Rows from block 3 of a small image classifier, named by matrix and row number. Rows with one number belong to one channel. Each number is 128 + 32 x the weight over its row's rms, rounded and kept within 0 to 255. All counts start at 0. After the name is the row's rms in percent of the matrix's.
Before each channel's rows are labels from the 100 images, of 14976, where the channel reaches its highest value: "strongest on" is what is common among them. Only what is clearly more common there than usual is listed. The data: histories of elementary cellular automata, time running down.
# c3: 3x3 conv (model.blocks.3.c3.weight, 160x160x3x3, each kernel summed), inputs 80-159
# c1: pointwise conv (model.blocks.3.c1.weight, 160x160x1x1), inputs 80-159

strongest on: 110 turns on; 111 turns on; large cells
c3.56 087 [ 68  90  88 128 136 124 125 148 119  91 106 105 103 136  75 101 169 133 116 138 138 131  95  92 121 167 154 120 111 114 138 128  91 109 117 152  81 104 127 170  68 146 143 122 105  95 123  80 165 147  71 137 113   0 103 151 120 143 111 122  91 109 146 153 127 176  77 122 125 101 122 106 141 138  94 137 108 126 149 109]
c1.56 108 [101 110 145 133 127 147 113 131 110 153 139 133  83 105  37 118 133 116 126 134 145 145  96 115 119 151 156 120 129 140 167 112  92 111 141 128 125  67 143 128 141 151 163 157 118 143 163 108 141 106 140  76 112  30 109 119 138 110  90 110 152 100 135 119 139 115  51 135 131  91 130 101 145 121 155 114 133 165 132 133]

strongest on: 111 turns on
c3.131 115 [104 145  89 116  93 114 120 147 146 111 117 144 155  65 147 157  63 125 128 133 133 177 135 125 167 138 143 144 124  99 116 168 159 150  85 147 147 157 145 121 119 124 140  86 148 170  80 168  53 154 125 129 141 138 152 144 155 169 123 234  71 143 106 149 130 148 193 112 120 110 185  95 117 141  43 114 131 119 157 155]
c1.131 096 [129 160  46 128  84 115 117 128 155 139 113 142 138  86 177 145  72 148 147 142 116 181 150 136 152 106 128 159 163 146 121 154 146 158  82 134 175 144 111 133  98 122 123  61 140 142  99 143  59 179 116 170 153 117 185 127 146 174 142 214  94 154 114 153 125 169 186 141 102 107 193 139 111 173  84 105 152 156 138 135]

strongest on: large cells; 111 turns on; 000 turns on
c3.150 088 [124 128 186 119 122 123 117  81  94 111 150 146 109 141 160  97 177 150  95 131 117 152 119 161 109 125 129 216  48 136 125 171 147 156 170 145 125 157 214 145 197 113 105 169  88 215  71 212 105 152 113 143 109 109 147 178 119 151 149 165 142 136 115 164 146 114 124  81 194 130 100 156 133 102 129 161 149 120 110  98]
c1.150 095 [128 135 200  98 122 158 123 144 123 115 136 163 120 140 100  93 167 152  89 117 146 146 119 130  98 124 139 195  27 134 126 146 121 171 149 142 106 159 182 134 136 132 131 145  93 178  91 178 141 150 100 158 180 110 154 146  67 132 140 128 130 118 157 157 161 128 140  90 207 162 162 138 120 106 110 106 148 119 144 156]

strongest on: 101 turns on; large cells
c3.57 105 [137 165  49 117 160 156 112 199 130 115 130 174  95 149 167 179 122 128  98 142 125  82 113 115 164  92 109 157 115 126 102 168 137  58 114  75  99  88 140 107 104 111 109  95 112 130 126 129 147 115 105 100  99 167 164 103 111 125 148 134  53 142 169 164 126 102 149 134  86 159 120 148 125 129  63 132 135  91 116 115]
c1.57 104 [ 83  70  57 141 141 113  84 181 128 136 144 185 109 135 132 148 103 154 113 170 104  95 122 113 143 105 144 109 105  94  94 120  87 111  45  61  33  90 129 140  44 108 144  92 140 108 145 103 109  76 107 100 136 145 134 121  85 109 148 114 101 127 137 146 132 114 114 127 121 149 117  97  97 125 111 142 148  94 120 136]

strongest on: 010 turns on; 000 turns on; large cells
c3.44 118 [107  88 188 109 131 203 111 127  60 125 117 114 130  88 146 115 143 148 113 129 155 129 125 114 120 129 100 181 104 109 117 152 149 164 141 155 102 138 107 100 106 156 139 128  71 117 125 123 150 145 124 112 147 139 147  34  95 126  63 125 146 146 117 122 131 131 160  50 147 103 133 122 117 105 153 119  81 141  80 116]
c1.44 106 [159 137 173 132 148 188 141 135  74 153 101 112 113  64 124 124 136 137 119 122 158 148 135 130 121 149 147 151 168 132 142 136 144  89  79 138 141  81 103  49 100 152 150 106 130  96 142  86 135 144 103 105  90 152 163   0  80 113  18 120 153 130 140 137 155 137 156 125  88 105 133  99 127 118 141 139 138 139  74 117]

strongest on: 011 turns on
c3.10 121 [125 116 136 141 153 142 153 142 140 125 118 141 149 117 122 104  78 138 162 130  57 142 120  83  78 108  90 115 147  68 118  88 104 155  48  57 120 128  96 180 118 162 116  81 159  50 152  95 149  94 103 146 133 119 126 136 110 164 101  72  95 127  80 107 125 163  70 175 139  48 124  70 105 121 103 140 162  75 134 161]
c1.10 104 [163 148 142 132 150 151 112 131 107 107  49  79 143 173 130 124  99 122 118  94  79 137 153 106 107 106 142 139 147  88 119 108 118 151 100  32 121 104  68 149 140 172 120 121 144  66 119  90 125 121  97  83  77 147 103 126 112 195  97  67 118  91 125  78 100 168  89 161  93 121  95 136 119 167 121 138 142 155  86 118]

strongest on: 101 turns on
c3.19 085 [125 108 160 124 148 201 140 115  98 108 154 133 117 109 150 198 180  48  41  95 128 141  90 146 134 121 144 146 102 126 119 144 148 128 180 150 128 139 120 125 157 130 146 141 157 158 132 154 168 164 124 151 170 137 134  99 109 116 109 132 168  85 160 176 197 132 165 111 101 182 171 157 148 173 159  94 163 130 125 185]
c1.19 098 [130 115 126 119 132 152 126 116 122 106  98  89  94 176  95 101 186  95  21 191  87 110 100  82 131  97 124 109 155  55 138 108 137 133 113 113 146 130  55 174 128 150 105 142 141  68 135  72 150  90 149  92 146 130  99 142  85 142  86  44 147  43 123 109  76 127  42 128 129 118 111 142 119 104 170 143 130  74 111 129]

strongest on: large cells; 100 turns on; 110 turns on; 111 turns on
c3.69 117 [105 123  76 126 121 120 108 140 115 120 153 136 128 149 148 105 148 128  94 143 123 114 108 136 140 163 155 187 132 134 118 146 149 131 101 122 160 142 159  82 130 156  97 144 104 192 104 139 153 120 102  85 165 133  32 147 141 129 119 164  67 102 131 129 145 120 128  73 150 139 134 194 147 138  76 119 107  76 122  34]
c1.69 101 [107  91  43 107 129 113 112 152 170 150 156 141 147 159 165 133 137 132 113 142 109 150 114 150 144 167 164 168 136 121 153 169 150 146 114 144 168 169 138  76 150 172 126 153 122 178 110 129 141 114 133 134 110  80  81 183 141 138 118 142 107 113 119 154 138 151 123  88  79 143  97 143 156 121  95 111 122 107 123  85]

strongest on: 101 turns on
c3.31 088 [140 114 130  82 170 175 129 154 100 139 116 129 135 101 124 155 151 135 144 101 135 161 129 149 160 128 140 155  44 124 147 116 150 158 144  72 115 146 145  58 163 165 164 113 143 146 110 141 172 115 127 147 174 168 110 115 154 139 101 116  81 134 150 200 152 140 121 192 109 149 174 139 157 136  68  78 149 105 153 170]
c1.31 097 [146 158  99 126 183 137 122 147 130 130  81  63 111 158 102  92 134 133  70 126 148 111 160 150 112 104  98 111 143  90 124  98  87 130  95  71 142 144  37 154 136 142 107 139 140  51 107  52 172  70 130  81 107 152  91 132  90 156  77  30 121  62 148 123  53 134  58 142 123 133  83 115 139 126 139  98 130  78 151 110]

strongest on: 110 turns on; 011 turns on
c3.142 096 [111 118 184 141 106 108 155 168  60 114 138 128 102  93  90  87 133  92 114 106  80  95 121  92  38 104  77 154 130 106 142  55  91 143 104 108  72 125 101 171 102 107 170 118 100  80 137  95 104  75 147 106 118 135 199 113  93 122  91  74 146 100  77 141 129 141 109 132 129 113 111  97 143 107 167 133 113  69 148 123]
c1.142 100 [122 158 149 136  60 110 153 164 110  94  88  52 143  95 150 136 142   0  73   0 106 128 133  79  87 137 113 135 138 105 148 123 148 130 138 120 125 139 119 159 160 153 149 145 106 145  54 138  60 102 109  76 100 152 166 139 120 156 118 134 135 104 142 132  84 147 137 119  77  69 108 137 171 124 123 129  98 103 154 118]

strongest on: 100 turns on; 011 turns on; 000 turns on; large cells
c3.41 111 [ 86 141 138 145 100 116 100  94 125 141 122 146 162  60 113 120  61 111 156 123  94  67  83  14 115 108 110 137 129 129 113  80  92 100 110  55  90 127 110 111  94 140  94 115 112  86 146  84 114 144 159 151  98 111 158 125 137 146  84 113  87 149  88  83 102 120 130 170 159  73 119  85 104 116 127 114 140  96  95 121]
c1.41 102 [102 102 107  73  72  93 130 100 116  94 132 133 149  54 137 156 104  70 124  58 125  95  90  47  98 132 126  98  98 100 143 131 145 122 111 120 108 141 111 136  93 102  67 100  54  82 124 100  65 145 127 165 122 140 148 121 105 140 114 126  74 146 102 104  77 120 186 108 132 121 137 127 192 151  60 109  83  97 136 138]

strongest on: 010 turns on; 111 turns on; 011 turns on; 110 turns on
c3.48 101 [141  73  96  87 153 155 144 127 192 130 108 164 119  66 144 120 114 157 174 125 115 174 131 170 120 160 122 140 117  82 152 177  86 103 101 172 164  91  93 141 130 145 158  77  98 102 139  85  88 105 146 119 110 112 123 100 161  71 107 156 111 160 109 133 140 137 135 131  82 109 109  81 158 133  78 127  95 124 202 129]
c1.48 101 [140 142  94  96 148 203 115 151 124 156 125 166  76  78 118 117 119 121 161 133 137 147 116 123  63 161 122 156 120 112 104 146 109  43 141 122 143  71 111 113  94 103 135  89  68 114 136 106 112 112 110  98 133 117 113 101 116  90 116 151 102 153  90 121 137  88 133 143  77 123  76 101 131 123  58 146 103  92 142 106]

strongest on: 111 turns on
c3.58 111 [145 106 127 117 119 119 120 103  99 147 127 108 114 111  95 109 107 141 110 127 147 124 154 131 123 103 102  81 158  96 126 140  82  99 117 125  51  87  68 131 105 119 106  81 128  64 120  57 117  94 115 159  63  19 111  95  89 125  65  65 131  94 101 113 124 134  70 119  92 118  70  61 110 100 133  96  80 132 112  61]
c1.58 092 [163  96  76  80 144 142 106  89 116 138 146 133 103  93 111 149 137 138 130 135 190 129 139 161 140 127 129  73 141 107 177 188 178  80 135 139 129 123 129  96 153 128 108 116  88 120  83 134 139 122 101 132 105  40  86 115 101 125 113 124 121 136 123  88 140 171 147 122  93 145  93 118 146  69 112  87  44 145 141  62]

strongest on: 001 turns on; 111 turns on; large cells
c3.118 072 [127 119 111 127 145  61 138 113 198  73 120 124  95 160  80 121 153  96  97 109 110 126 126 121 101 111  89 138  93 135 147 126 106 110 145 115 128  88 100 175 109 164  99 128  87 101 126  79 153 111  66 158  85 157 176 146 157 151  91  95 127 102 198  50  76 120  73  94 163 149  95 128 128 128 129 117  78 106 147 116]
c1.118 097 [139 139 150 184 111 126 149 114 154 143 130 128 113 166  52 100 167  98 120 169 116  88  85  88 120 142 143 168 102 181 120 133 123 113 153 113 106  60 132 149 120 125  73 167 158 148 172 112 171  91  94 148 112  99 146 149 146 127 104 106 135 100 181  65 151 108 106 144 189 128 159 137 102 115 151 142 188  94 121 148]

strongest on: 010 turns on
c3.62 086 [ 61  32 158 118 125  80 124 147 123  81  76 112 138 128  69  75 133 104 139  82 138 162  96  92 153 128 156 116 122  86 113 105 127 167 178 132 118 147 160 144  84 126  95 121 135 143 104 133 146 134 111 116 162 131 143 132 152 115  92 136 138 124 153  64 112 116 123 126 101 154 198 120 108 137 150  55 125 178 138 165]
c1.62 096 [115 152 178 112 133 136 125 111  92  88 106 131 114  81 119  97 112 108 137  86 127  93 133 102 124  98 125 134 129 113 129 118 140  61 116 116 119  53  86  36 114 122  97 107   4  83 143  72 136 135  83 103 141 102 146  24 154 100   1 113 142 145 139  59 111 140 126 107 113  68 125 127 135 143 130  99  39 157 122  27]

strongest on: 010 turns on
c3.126 105 [188 181  87 107 138 166 122 131 138 140 125 142 143 109 111 100 135 146 198 115 143 143 158 159 138 143 135 166  92 145 117  96 100 131 137 133 182  67 113 118 123 162 179 104 109  72 110  62 156 106 110 109 122  63 114  76 162 161 100 134 128 177 122 180 135 107 112  95  74  54  83 124 128  97 128 166  81 150 135 102]
c1.126 100 [166 164 130 140 127 137 137 125 106 168 131 132  90  74 130 140 135 157 172 135  80 156 157 155  87 140 147 175 126 167 143  96 125 138 109 133 146 114  74 102 157 166 177 125 143  78 154  61 122 107 134 115  97  40 120  93 124 169 125 119 141 147 113 188 163 121 128 115  62  18 102  99 142 114 145 168 139 151 102 133]

strongest on: 001 turns on; 011 turns on; large cells
c3.127 088 [ 91 122 106 159  14 102  91 105 102 139 127  80 127 118  85 113 112  81 126  86 108 106 109  77 118 146 165 156 101 165 104  76 143  94  91  93 121 101 148  68 111 166 129 152 131 163 100  95 127 151 112 153 117 120 141  92 124 149  92 121 111 116 152 118 159 117  90 139 142  98 146 160 125 114  98  42 147 105 101 113]
c1.127 107 [116 101 142 167 106 126  86 130 100 103 108  81 131 116 118  82  91 116 146  96 141 156 156 158 135 160 117 159 112 141  83 102 128 151  91 147 141 132 119  74 146 179 172 175 129 158 147 120 146 108 125 138 112 123 108 140 128 129  99 146 137 123 124  41 153  60  91 143 133 114 109 172  97  84 125  84 126 132 110  54]

strongest on: 001 turns on; 110 turns on; 011 turns on
c3.122 109 [105 104 156 120 100 124 130 115 112  81 118 162 137 120  52  98  90 139 169 133 120  86  98  97 106 139 130  39 124 103 102  87  76 110 104 128  39 106 111 124  57  82  84  96  88  89 164  77 112 113 138 147 117 116 165  66 106  95 136  82 160 158 139  83 105 100  90 116  60 133 119 100 107 107 154 137 103 131 135 128]
c1.122 103 [ 80  85 154 143 134 131 122 138  92  98 104 161 105 149  30 103  66 148 158 139 133 129  97 100 118 137 133  60 102 101  94  91  87 144  96 132  80 128 132  88  66 135 128 113  85 136 155 103 119 119 141 135  74 113 138  41  56 139 108  90 159 122 129 107  88  45 121  99  75 117  98 107  66 143 148 168  97 123 113 113]

strongest on: 110 turns on; large cells
c3.111 104 [120  89 155 142 119  77 145 116  99 139 137 114 102 101  98 118 125 158  99 163 113 118 123 106 114 103 104  54 163 107 131  46 118 115  47 134 112 121  83  73  59 158 134 100 127  75 138  78 103 142 146 135 154  97 166  93  87 104  95  95 138  76  94  92 146 142  84 163 116 107 118  66  98 105 124  89 135  96  89 160]
c1.111 105 [107  95 124 115 101 124 127 146 107 106 107  84  77 101  96  99 124 121  97 153 121  90 139 136  83  86 110  53 162 130 128 119 138  31  85 117 126  86 120  76 100 115 171 132  81 125 112 114  76 144 113  94 157  50 166  54 105  70  80 113 105 110 122  83 134 115  68 110 105 119  76 115 123 134 108  73 115 119 117 137]

strongest on: 001 turns on
c3.5 120 [ 94  72 140  94 104  93 134 108 163  66 102 122 139 113 170 136  45 119 135 105  99 124 114 101 119  97 112 128 137  13 134 160 175 138  47 118 115 173 136 109 137 143 123 135  51 127 113 141  63 127 160  80 110 118 129 146  97 152 129 157 126 136  88 105  64 143 140  87  79 107  64 144 123 142  82 119  54  98 131  96]
c1.5 103 [126  43 109  92 115  90 132 119 161  88 105 125 140 101 183 137  48 117 159  52 123 180 131 114 157 106 114 133 133  24 143 156 164 176  74 119 116 168  92  96 180 161 155 138 114 127 135 123  85  99 162 128 124 113 125 153 145 154 158 157 132 139  61 134  86 128 120 119  51  85  63 163 163 119 100  93 108 165 132 115]

strongest on: 010 turns on; 111 turns on; 100 turns on
c3.81 096 [ 54   0 170 102 106  98 111 119 127 136 122 135 113 127 107 116 122 143  92 127 125 149 105 101 135 155  89 104  88  57 137 121 146 196 193 121 137 154 161 152 145 111  91 127 121 168  97 183 111 109 132 144 131 142 143 150 132 139 155 142 125 124 178 138 112  83 131  79 176 177 140 144 115 124 144  92 102 143 122 171]
c1.81 101 [137 115 152 103 117 123 125  99  71 144 129 122 105 120  81 111 139 152  71 135 155 128 140 115 124 156 123 111 125 129 137 106  88  93 143  84 125   0  84 113  87 111 104  82 108  54 123  77  96 135 108 124  64 127 149   0  96 116  49  97 134 113 168 115 113 119 141 120 164 111 106  78 109 113 141 136 103 140  95 126]

strongest on: 001 turns on; 011 turns on; 110 turns on; 111 turns on
c3.102 093 [ 59 117 120 135  74  98 138  94 140 170 128 127 122 126  56  58  93 129  78 128 129  78  54  95 140 107 144 134 157 129 101  54  95  90 146  75 102  93 157 148  69 101  88 115 144 174 135 129  92  58 105 173 104  84 147 111 117  98 118  86 182  59 149 107 149 153  71 111 118 126 165 107 117 146 189 140 149 168 123 118]
c1.102 099 [ 73 119 108  83 136 131 161 139 147 152 104 142 135 155  86   0  72 172 130 144 129  98 117 136 136 124 134  62  69 124 149 121 133  76  99 105 153  92 167 107 125 153 172 160  81 142 115 133 100  92  95 138 109 111 110  98 120 144 105 142 128 127 136 102 139 155  66  95 130 142 147 103  97 179 135 155  75 141 139  92]

strongest on: 001 turns on; 110 turns on; 011 turns on; 111 turns on
c3.97 095 [123 127  72 173 164 131 114 185  92 161  76 108  80 129 162 137 145 118  88 136 172 139 146 164 167 140 155 130 180 141  90 111  59 145 102 138  72 118 107 131 128 147 138 118 165 117 120  90 154  20 106 120  45  52 157 131 150 129 114  73 144  54 144 143 139 184  65  97 117 160  87  81 108 142 160 189 162 154 103 110]
c1.97 094 [139 102  63 140 192 116 124 196  85 109  36 132  97 112 151 129 130 147 143 144 153 143 166 159 145 180 119 115  89 116 142 143 131 149  86 145  72 118 171 114 176 126 178 138 146 122  98 162 150  79 123 100 120 104 131 130 133 143 137 130  43 131 150 144 152 126 130 158 116 157 131  96 132 149  82 133 151 114 171 138]

strongest on: 101 turns on; 011 turns on
c3.40 095 [108  83 111 136 125 158 107 156  34 137 115 100 100  54 132 137 134 121 156 105 111 128 136 141 147 144 146  85  70  91 106 107 128 119 137  89 125 152 161  83  97 135 109 146 145 151 142 123 156 136 146 132 154 174 103  89 137 144 130 119 111 128 150 104 233 134 134 154 110 120 176 148  94 124 134 114 182 139 102 164]
c1.40 093 [114 110  67 147 132 100 133 161  92 118  94 121 115 131 135 114 119 121 140 110 113 125 141 129 112  97 125  68 111  65 144 114  83 123  74 105 163 126  55 120  54 115  84 101 137  51 148  25 150 126 148 114  96 145 114 121 118 156 122  84 114 100 131  47 152 155  95 128  50 127  50 149 105 121 131 123 127 109 118  95]

strongest on: large cells
c3.133 115 [133 119 113 104  75  97  99  98  82 126 128 123 148 123 159 162 117  95 109  80 126 172 106 133 122 135  72 112  98  83  86  69 109 164 175 154  19 149 120 135 163 147 118  99 126 133 100 145 143 122  75 113 148  92 103 124 104 156 149 121 148 108 147 134 126  87 162 138  75 151 128 158 108 143 139 134 135 159 109  89]
c1.133 094 [147 118 138  93  98 160  92 143  91 131 149 140  95 100 151 182 106  57 123  84 102 158  94 126 130 149  80 123  89 110 126 118 111 167 165 157  95 178 156 125 174 141 125 114 122 153  44 169 145 156  80  75 133 134  95 142 102 166 174 141 149 124 147 133 172  79 196 142  50 197 157 144 131 142 136 139 101 154 111  94]

strongest on: 101 turns on
c3.119 095 [128  50 167 141 127  90 151 157  66 168 101  93  94 100 139 157 131 123 139  81 121 198 108 130 118 135 104 108  94  81  87 131 132 179 120 142   0 169 121  87 107 164 137 117 170  95  86 111 140 162 148 142 105 136 113 155 132 149  94  89 149 108 135 142 127 121 147 141  99 185  89 126 128 128 138  97 150 119 109 161]
c1.119 101 [111  73  58 114 133  91 115 142  95 125 113 101  94 102 107 145 114 102 102  80 155 152 137 124 110 154  81  38  90  56  86 159 104 115 101 136  70 138 132 143 104 149 117 100 130 135  89 127 137 153 127  88 130 108  85 147 127 140 109  95  89  95 125  50 120  95 133  84  66 184  62 144 123 124  90  47 110  82 126 116]

strongest on: 011 turns on; 111 turns on; 100 turns on; 110 turns on
c3.67 087 [163 135  82 140 127 144 124 134 129 156 133 104 118 128 139  83 119  76  43 148 135 115  98 134 126  96 152  60 164 115  70 123 134 113  75 104 106  93  95 105  62 133  63 106 135 131 163 118 117  97  98 132 154  95 131  83  95 122 125 110 136  35 143  67 154 151 147 100 110 140 167 108  84 138 129 135 144 126  96 119]
c1.67 101 [ 99 114  95 120 150 142 128 157 138  92 145 142  93 147 114 173 193  59 104 169 147  41  43 137 120  36 119  83 109  85 128 140 158  80 117  63 108 106 139 124  96 100  91 128  89 140 151 118 146  74 134 104 175  65 118  64 109  55  83 125 146 120 117  40 134 109 177 108 123 166 116 157 131 124 129 104 144 145 145 165]

strongest on: 011 turns on
c3.83 102 [140 180 123 122 132 174 123 149 127  88 110 139 144  87 129 146 125 117 151  89 131 149 149 159 141 141 103 177 110 175 116 131 116 109 120 123 155  42 104 140 137 156 148 124  77 118  98  93 202 140  82  61  43  79 110 107 169 127 112 135 109 157  99  92 103 125 180  71 113  99  57 156 127 110 106 132  86 174 127  79]
c1.83 101 [155 183 129 164 124 144 120 142 103 142  92 131 129  92 123 133 111 128 138  99 119 190 151 142 131 135 110 159 163 174  78  92  75 141 101 121 162  70  42 131 139 176 156 129 131  83 137  29 142 113 122 104  38  54 115 108 141 158  63 106 121 101 127 122 118 156 160 108 124  67  77 105 119 132 131 134 133 130  80 107]

strongest on: large cells
c3.132 068 [133 161  88 119 119 107 154 122  95 134 151 148 106 143 135 141 172 128 106 165 121 114 126 120 148 162 121 144  67 134 198 224 123  81  76 119  78 117 128 101 191 163 154 159  98 103 138 135 139 146 130 111  59 130 198 136  90 139 160 141 122 171 113 159 142 151 123  87 138  72  61 161 164  63  77 163 102  64 101 117]
c1.132 098 [136 159 107  99  97 121 132  83 118 112 113 126 132  93  93 151 154 153  84 161 128 128 112 122 131 161 122 122 106 134 140 194 164 143  79  74  33 120 109 108 148 141 145 109 123  89 138 115  98 125 123 174 170  57 171  60 123 162 111 119 137 144 123 139  92 175 142 110 169 104 145 164 144 129 102 118 115  81 112 154]

strongest on: 001 turns on; 100 turns on; 000 turns on; 110 turns on
c3.61 099 [103 118 169 137  82 124  95 108 156 117  77 126 152 116 104  61 120 114 139 151 135  80 115  97 105 113 138 151 111 107  92  97  93  98 104 119  94  74 135 150  91 119 171 153  96 109 175  52 114  58 166  91 104 112 144 111 141  77  95  79 127 130 132 125  90  60  76 119 167  90  85  77  96 151 163 151 127 124 115  97]
c1.61 103 [ 66 109 119  85 108  97 107 108 134  96 116 158 196 134 152 109 108 139 116 139 143 108 127 130 120 115 130  86  50  75 147 111 167 120 132 155 128 112 127 143 135  92 145 145  86 117 149 116 129  86 135 145 135 137 142 110 106  79 120 135  73 130  91 119  71 138 117  99 171 117 134 130 139 135 117 149 114  94 124 134]

strongest on: 111 turns on
c3.153 082 [ 97  94 188 154 164 160 132 123  14 105 104  99  49  84  97 128 158  98  90  93  86  99 117 112  88 122  81 148 128  97 150 113  82 146 109 112 130 130  72 134 130  81 143 151 146 130 153 105 110  91 125 158 145 141 167 104  62 142  96  66 133  92 141 153 176 169 124 162 114 100 173 136 138  67 100 144 152  50 112 142]
c1.153 103 [122 108 146 127 149 113 164  60  43  58 112  79  95 109 135 138 113  47  88   0  70 124 119  58  65 124 116 141 141  99 116 104  88 147 137 136 118 140  83 122 123 103 116 124 119 101 121  93  66 136 120 135  99 164 144 106  79 143 111  72 133  89 144 140 130 131 159 131  83  94 129 106 142 151  86 158 116 113 120 124]

strongest on: 011 turns on; 101 turns on; 111 turns on; large cells
c3.53 078 [159  80 177 160  91 133  92 112 105 153 101 120 106 133 104  23 101 114 102 112 161 154 121 138 126 113 140 128 132  82 107 164 100 182 112 142 181 122  97 101 136 138 143 141 122 112 158 113  97  95 154 144 117 132 107 137 144  92 111 108 141  79 140  90 120 121  88 103 167 127 125  40  82 128 131 139 121 127  72 112]
c1.53 096 [ 83  71 136 117 129 166  92 161 134 130 114 169  79 141  86 120 142 106 142 120 182  96 102  92 128 116 127 144  77  63 138  99  90 136 109  92 104  57 137 106 101  59 148  97  83 121 155 108 140  70 117 130 153  96 116  58 117  52  98 137  72 124 166 103  87  46  98 125 178 129 130  97 145 112  91  77 129  78 147 120]

strongest on: 111 turns on
c3.154 124 [150 169  82 113 130 166  78 111 113 114 108  86 127 181 114 137 162  82  48  67 169 127 171 139 156 132 151 133 110 180 124 150 170 131 165 143 108 114 141 159 135 138  83 195 135 148  66 140 164 133 114 121 133 145 123 140 130 167 117  87 140 116 135  71 134 121 128  78 108 162 130 195 131 152 141 110 119 160  90 112]
c1.154 092 [167 150  92 123 125 147  95 136  91 136 131 107 117 168 118 164 156  82  69  87 188 154 175 165 138 133 169 108 117 173 131 153 154 147 153 166 112 134 125 146 165 122 106 174 153 122  89 141 172 124 128 128 137 137 125 135 106 152 151 104 166 154 156  93 188 139 161  85  65 185 129 158 157 118 166 135 129 178  99 122]

strongest on: 111 turns on
c3.114 115 [126 118  59  96 128 116  99 160  82 112  90 137 109 177 127 171 108 124  49 110 194 120 103 149 145 111  93 103 115 108 140  88  85 111 120 177  63  84  88 195 105  71  78 100 111 118  70  96 146 107  84 120  63  83 126 139 130 125 136  91 144  62 131 120 126 100 125  98  73 210  99 136 105  96 150 150  96 138 128 114]
c1.114 103 [140 139  20  87 133  91  89 117  68  99 104 108 103 179 134 154 136 138  99 125 212 131  59 150 153 131 148 100  84 142 123  72 102 120 123 165  81  99 136 179 127  93  54 132 128 120  75 108 130  77  99  95  93 114  88 136 144 127 136 110 129  73 118 113 124 110 169 130 120 199 122 139  88  81 136 164 113 147 102 116]

strongest on: 110 turns on; 111 turns on
c3.43 101 [ 94  80 182 132 157 196 102 153  77 143 150 101  85  82  95  95  84 150 130 128 122 160 147 111  86 104  78 165 149 102 122  68 105 159  80 113  60 133 100 116 120 141 143  91 128  94 135 113 131 105 138 162 124  97 162 114 108 112  92  77 132  98 134  97 150 147  96 151  94 126 122  55 117 111 119 151 137  81 104 122]
c1.43 098 [ 56  92 119 115 140 168  29 129 120 123  82 126 173  94 117  79 106 133 127 118 158 111 166 176 144 101 138 142 143 137 132 159 174 117 111 123  80 135 146 128 150 148 122 167  98 152   0 160 125 153 126 100 172  53  93  98 165  94 109 123 113 123 125 109 116 154  92  64 134 131 136 112 108 132 107 112 105 128 107 127]

strongest on: 100 turns on
c3.134 113 [114 133  89 107 132  78 125 128  92 114  93  89 122  96 122  92 110 132 132 109 125 131 152  98 107 137 115  89 131  84 127 124 136  90 112 154   0 111  84 132  91 126  83 113  98  67 124  53 135 135 121  94 108  72  80  62  96 106  31  86 104 114 138  74 134 140  79 115 132 100  79 103 131  96 107  93 100 108 121  97]
c1.134 101 [ 94 122 101 109 163  36 155 139  94  86 118 119 125 126 112 111 112 148 123 122 147 134 148 101 131 120 123 104 136  90 156 148 108  96 128 165   0 103  62 124  79 109  64 121 100  99 132  43 158 157 118 129 108  65  91  83  51 100  16 104  99 113 157  80 142 136 110 144 103 100  70 106 162 124 105 114 127 134 138 131]

strongest on: 011 turns on; 100 turns on; 111 turns on; 110 turns on
c3.54 093 [101 160 183 138 112 126 129 102  80 164 148 105 100  87 137 114 100 105  47 126 153 121  92  59 124 123 169 147 157 104  87  82  89 132 127 116 112 115  82 111 112 130  60  74 138 115 168 121 141 111  98 184 131  51 131 138 103 144 143  80 166  32 146 137 139 191 111 129 106  87 135  95  85 106 183 156 122 134  69 111]
c1.54 101 [118 109 158 105 151 109 145 125  99 102 119 129 118 111 108 129 114 116 117 101 131  97 118 107 127  96 121 119  97  35 129 123 126  97 108  99 104  53 130  93 133 108  93 105  30 107 145 121 175  91 111 105  37  82 133 138 136  99 110 119 105 115 126 116 116 129 139 105  52  80  13 119 122 107 129 123  64 134 116  71]

strongest on: 101 turns on; large cells
c3.64 107 [ 49  88 113 137 135 119  91 120  89 134  98 123  86 142  97 152 177 111 104 115 135  92 104 108 140 170 111 118 138 183 147  95 126 142 171 105 146 139 149 151  93 122  50 168 170 165 112 130 169  89 138 157 146 120 110 136 116 149  75 121 129  87 128  44 169 151 103 103 130 115 163 174 117 161 175  20 152 145  87 122]
c1.64 105 [115 139 131 127 153 116 133  97 129 139 124 159 150 126 109 120 118 124 108 125 138  94 125 107 116 124 132 119 161 117 135  79  93 124  79 125 166 154  63 112 105 121  26 147 124  55 121  35 155 128 135 189  94 159 158 151 114 140 115  44 152  78 121  46 131 181  99 117  38  97  83 114  98 150 149 106 127 114  82 104]